{"arch": "convnext", "horizontal_flip": true, "loss": "l1", "norm": "layernorm", "slots_per_expert": 1, "kernel_size": 5, "muon_scale": "original", "momentum": 0.85, "adamw_weight_decay_other_params": 0}
Rows from expert 8 of block 5, named by matrix and row number. Rows with one number belong to one neuron. Each number is 50 + 10 x the weight over the matrix's rms, rounded and kept within 0 to 99. All counts start at 0.
# up: expert up (model.blocks.5.mlp.up, 16x32x128), inputs 86-127
# down: expert down (model.blocks.5.mlp.down, 16x128x32, transposed), outputs 86-127
up.0:48 53 51 69 51 48 53 48 44 38 50 49 48 47 49 53 62 47 46 53 50 99 50 58 52 52 47 49 54 53 37 42 55 38 46 41 53 43 60 55 43 54
down.0:55 51 53 85 53 54 49 44 32 55 68 51 49 30 45 54 31 58 49 63 53 47 49 59 51 58 54 41 64 41 53 50 52 35 40 38 65 48 42 66 44 47
up.1:45 46 62 70 45 52 67 51 59 23 46 45 50 35 45 56 63 58 43 46 51 99 32 50 53 52 39 59 49 66 42 17 32 26 27 59 47 38 68 59 40 48
down.1:41 42 51 20 56 45 58 42 44 44 44 63 41 92 14 52 33 54 54 39 51 63 50 44 51 46 55 36 50 48 59 61 68 61 68 56 48 38 49 49 48 46
up.2:48 46 62 80 50 60 66 53 46 20 50 33 62 37 47 25 72 55 38 54 44 99 26 47 52 42 43 51 54 59 35 15 34 30 28 43 26 44 96 49 48 51
down.2:48 56 41 56 63 59 43 19 43 41 15 46 29 40 46 23 84 37 72 84 36 76 47 36 49 52 74 38 12 61 59 48 99 70 57 35 27 55 67 26 47 11
up.3:43 60 44 69 50 51 51 49 43 32 51 44 49 44 52 52 71 51 36 49 41 99 44 54 47 49 56 46 52 54 45 37 55 21 52 33 53 46 61 55 38 50
down.3:59 41 46 62 50 40 41 42 40 55 51 50 46 45 68 61 39 51 39 47 49 62 53 41 53 63 57 61 48 44 57 48 68 49 80 24 40 43 56 27 52 44
up.4:50 48 54 46 49 46 49 48 45 45 49 40 51 54 52 53 54 51 48 53 52 84 56 54 50 51 52 52 50 52 41 54 48 48 47 51 50 47 51 54 43 48
down.4:53 54 51 65 58 49 47 52 45 48 49 46 47 44 46 54 58 55 46 60 52 45 51 49 49 44 50 58 47 60 47 38 56 57 48 41 57 41 49 63 47 56
up.5:50 49 49 54 49 51 51 48 49 49 50 51 51 50 51 53 52 51 49 49 51 54 50 53 49 51 50 47 48 49 49 49 50 50 50 50 54 51 52 52 46 48
down.5:53 53 54 50 47 52 54 52 54 52 59 47 50 39 51 50 49 53 46 57 50 51 49 56 48 52 53 44 48 42 52 61 43 43 54 55 50 50 42 64 47 47
up.6:51 58 53 54 50 51 52 48 53 47 49 50 48 47 52 54 53 47 43 52 50 87 50 57 49 50 50 47 54 46 42 45 55 47 48 42 51 50 51 53 48 51
down.6:54 49 43 44 44 49 50 52 44 59 47 52 56 60 50 52 51 51 48 48 58 54 55 52 54 47 43 46 47 47 55 55 56 38 54 39 48 45 47 50 51 57
up.7:48 54 52 73 50 53 49 47 43 43 48 34 55 58 49 54 56 43 51 52 45 99 46 56 47 49 40 45 56 56 40 41 53 51 40 30 56 46 62 62 36 48
down.7:58 42 53 51 52 53 48 52 60 37 64 68 70 28 51 53 61 42 50 31 53 49 48 46 43 54 27 46 50 57 50 12 34 47 20 57 33 74 34 41 58 45
up.8:45 47 57 68 49 52 52 48 43 32 51 41 56 41 48 51 59 46 48 53 49 99 49 57 52 54 48 47 51 57 44 37 53 37 30 38 51 42 63 60 41 52
down.8:46 44 54 23 44 47 49 66 47 44 48 42 49 55 63 62 61 44 50 35 49 21 54 39 49 52 44 55 39 62 49 60 73 44 42 67 49 54 76 17 55 52
up.9:43 43 43 55 47 47 58 51 49 42 55 44 41 42 49 43 68 49 43 45 45 77 45 53 50 47 49 43 52 61 38 48 50 44 40 43 43 51 74 53 44 45
down.9:41 55 52 54 55 52 53 50 48 54 42 61 50 50 51 51 44 44 54 49 44 53 58 52 39 51 44 49 51 48 43 47 64 36 41 46 52 33 49 25 50 48
up.10:50 52 55 72 49 51 52 48 48 38 49 45 52 43 49 53 66 46 45 57 45 99 49 57 47 54 46 49 52 54 36 37 49 35 35 42 54 44 62 60 39 52
down.10:38 53 48 50 52 46 63 59 45 52 64 61 38 80 45 69 32 54 53 61 49 23 52 48 54 50 55 44 41 57 60 86 45 23 51 54 71 36 67 17 49 56
up.11:52 44 52 50 47 46 56 53 50 41 48 50 41 45 51 56 50 48 47 51 55 99 51 60 43 46 44 44 47 47 40 50 47 39 42 38 47 42 49 52 45 50
down.11:53 47 51 74 43 48 50 43 41 43 53 52 61 33 55 39 47 43 48 51 45 50 54 52 52 47 47 46 66 51 44 29 49 49 42 51 55 51 34 78 43 44
up.12:42 55 45 63 52 53 50 50 52 38 54 51 50 50 53 50 62 48 48 52 48 77 50 52 51 46 47 50 50 50 44 45 49 52 41 51 48 49 55 52 44 49
down.12:52 49 46 50 47 49 50 49 55 57 52 37 51 54 40 53 59 55 54 53 55 55 56 51 48 45 43 45 55 38 46 54 47 47 55 41 60 36 40 53 52 49
up.13:46 51 48 70 53 44 50 46 48 39 47 43 56 48 53 51 65 47 50 52 46 99 50 53 48 49 46 46 50 59 44 46 52 46 44 48 54 42 53 57 41 49
down.13:58 55 51 46 56 50 48 37 44 48 43 57 63 47 61 43 42 47 62 44 52 88 49 42 48 51 51 35 58 39 52 19 34 63 59 47 27 70 28 70 49 48
up.14:44 49 61 60 50 54 52 48 48 40 53 45 53 53 52 44 56 53 46 52 50 87 59 50 50 55 46 47 54 55 47 39 49 34 42 53 56 50 54 58 43 49
down.14:50 51 49 49 50 59 51 40 54 48 48 57 50 52 43 47 49 51 50 54 62 57 54 58 48 49 49 41 52 48 46 59 58 47 53 49 43 54 45 55 56 45
up.15:50 47 54 56 49 51 52 48 48 47 50 52 46 46 50 51 52 50 46 51 48 86 50 52 48 49 46 48 51 53 39 51 54 45 46 45 52 48 50 53 46 53
down.15:50 55 53 58 50 50 48 51 43 47 47 42 52 57 40 52 52 50 50 51 50 49 48 55 49 52 47 57 45 53 51 54 57 46 52 54 58 46 48 53 54 52
up.16:49 52 56 48 47 56 53 49 47 46 55 51 41 53 46 58 52 54 34 51 50 72 53 56 52 52 46 45 50 48 37 48 49 42 49 48 48 51 61 47 49 50
down.16:51 50 46 55 43 61 44 48 50 54 50 52 56 38 60 44 55 57 46 51 51 51 49 48 50 50 49 37 48 57 46 47 71 62 43 42 48 61 45 68 50 49
up.17:44 51 56 68 48 48 51 45 39 43 52 53 50 49 54 58 52 50 52 51 44 91 52 51 47 54 51 50 53 52 41 44 52 45 52 56 58 55 62 58 39 51
down.17:54 52 52 49 54 50 52 48 51 54 53 45 53 47 49 50 48 51 46 51 48 54 51 51 48 53 52 51 49 45 53 55 46 48 53 55 50 49 49 57 52 52
up.18:48 52 52 57 48 47 53 43 46 45 51 50 48 42 49 50 55 49 50 49 49 97 51 53 48 48 49 45 46 49 37 54 52 45 46 44 47 47 48 51 51 50
down.18:52 53 48 68 48 52 50 46 47 51 56 51 53 51 47 48 49 51 45 54 49 42 51 46 52 51 49 51 52 56 48 45 48 47 47 52 54 45 47 46 49 48
up.19:52 54 53 60 48 50 52 46 46 44 52 51 48 48 50 54 50 47 50 51 51 86 49 52 48 51 49 44 49 51 38 49 50 46 47 47 53 47 53 52 44 50
down.19:56 52 54 38 46 53 45 47 51 49 43 47 52 62 46 42 52 46 55 39 50 65 45 47 51 56 49 44 50 44 47 59 60 56 60 49 42 54 47 62 45 45
up.20:65 48 60 71 45 44 68 49 52 23 54 27 51 34 52 25 72 43 48 52 44 99 48 55 52 51 42 55 59 51 34 10 39 12 16 50 31 49 78 58 48 52
down.20:60 48 52 99 44 70 60 46 55 78 45 32 49 00 18 35 30 57 43 51 54 65 43 54 40 54 46 67 60 43 52 60 35 80 20 40 53 53 28 86 59 58
up.21:46 47 51 56 50 52 54 47 44 40 52 46 51 44 49 54 55 52 44 49 47 85 48 54 56 55 49 55 47 56 45 41 50 40 48 53 48 47 55 52 44 51
down.21:46 53 48 39 54 55 56 47 45 49 48 42 49 52 43 46 36 52 54 54 51 49 48 54 48 47 57 53 50 52 46 51 41 52 44 57 51 61 48 43 52 45
up.22:50 51 62 85 49 70 52 45 49 20 51 39 57 39 57 52 70 50 41 46 43 99 49 54 53 46 35 45 51 52 39 26 51 37 34 36 40 43 70 52 45 48
down.22:44 32 38 32 56 47 73 75 58 47 23 65 48 65 74 67 94 45 54 33 59 00 47 12 53 32 59 54 00 60 70 98 99 70 45 59 65 38 68 20 63 58
up.23:50 53 50 60 48 52 50 50 52 41 51 51 54 49 49 53 56 50 52 52 49 76 53 51 50 44 45 46 52 49 42 45 47 51 43 44 49 48 51 51 47 51
down.23:52 51 53 47 47 50 50 52 49 52 51 57 46 51 49 43 47 50 46 51 54 51 57 59 48 45 50 45 51 45 52 50 47 41 49 42 51 49 50 51 52 47
up.24:48 48 54 66 50 47 51 46 48 47 47 54 47 50 45 54 51 49 48 53 49 99 51 55 48 50 51 49 52 54 40 41 51 42 47 43 53 46 61 57 40 47
down.24:46 53 47 37 47 46 53 57 56 54 42 31 52 42 45 56 63 49 46 60 52 24 54 61 48 48 47 48 42 48 54 73 50 49 46 61 57 52 57 51 47 53
up.25:48 46 54 56 49 48 52 46 48 44 48 48 51 48 49 54 46 51 41 51 46 82 53 57 45 52 49 54 51 53 46 44 49 41 37 48 52 50 52 53 45 54
down.25:57 57 48 42 55 54 47 41 44 44 58 49 52 51 51 47 41 55 58 36 47 59 47 47 52 47 60 45 52 49 52 34 37 55 44 54 37 51 59 49 52 52
up.26:52 52 54 55 49 49 52 46 51 46 50 52 49 53 51 53 56 48 49 52 50 68 50 53 53 52 48 47 49 49 40 51 49 52 46 38 51 52 56 51 48 52
down.26:47 51 51 50 50 51 52 51 52 51 51 48 50 51 52 51 48 48 49 51 49 45 52 52 48 49 48 49 50 49 52 52 50 45 49 51 52 51 53 47 50 49
up.27:56 48 57 66 51 44 70 61 43 20 52 51 42 48 51 15 61 47 50 50 44 89 46 46 57 43 45 53 56 48 36 27 49 27 28 52 34 33 69 41 42 47
down.27:49 46 50 69 54 56 60 39 51 48 64 48 62 00 42 54 49 50 48 59 48 26 47 63 37 49 49 60 60 50 49 23 00 58 49 52 58 68 41 61 55 34
up.28:50 45 51 54 51 50 50 48 51 48 53 52 41 49 50 51 50 51 46 50 46 75 54 51 50 49 50 52 49 50 41 51 49 51 49 45 49 49 50 49 45 51
down.28:48 52 49 60 48 49 49 48 47 46 54 48 53 56 51 53 48 55 52 51 44 63 48 42 52 53 51 46 51 51 46 44 56 56 48 50 52 42 44 39 43 55
up.29:49 53 48 59 51 53 53 47 45 36 48 45 57 46 53 55 53 45 48 55 52 99 52 52 51 46 52 48 50 50 45 30 44 59 53 46 48 41 67 58 41 48
down.29:40 54 47 50 52 45 56 58 44 48 53 38 48 84 39 52 39 52 53 58 49 36 53 52 53 44 49 54 64 51 52 72 29 20 55 66 63 42 61 29 54 61
up.30:49 53 58 62 49 50 53 45 44 40 50 48 49 43 49 54 55 48 47 54 48 99 48 55 47 50 49 45 54 51 40 36 51 39 45 46 53 44 58 59 42 51
down.30:48 46 53 63 50 41 52 59 48 52 45 42 52 49 55 55 64 45 47 61 55 28 53 50 49 49 43 58 36 64 45 65 55 50 42 59 57 40 58 41 52 56
up.31:48 47 56 60 47 55 55 48 47 44 51 56 43 45 54 48 65 53 41 49 47 76 47 54 49 56 48 47 49 55 50 43 54 49 47 47 48 50 43 53 43 54
down.31:45 47 58 32 42 47 49 46 50 44 49 42 50 71 68 49 49 49 50 43 42 48 42 42 56 51 43 54 54 55 45 67 58 31 49 77 49 57 47 23 46 61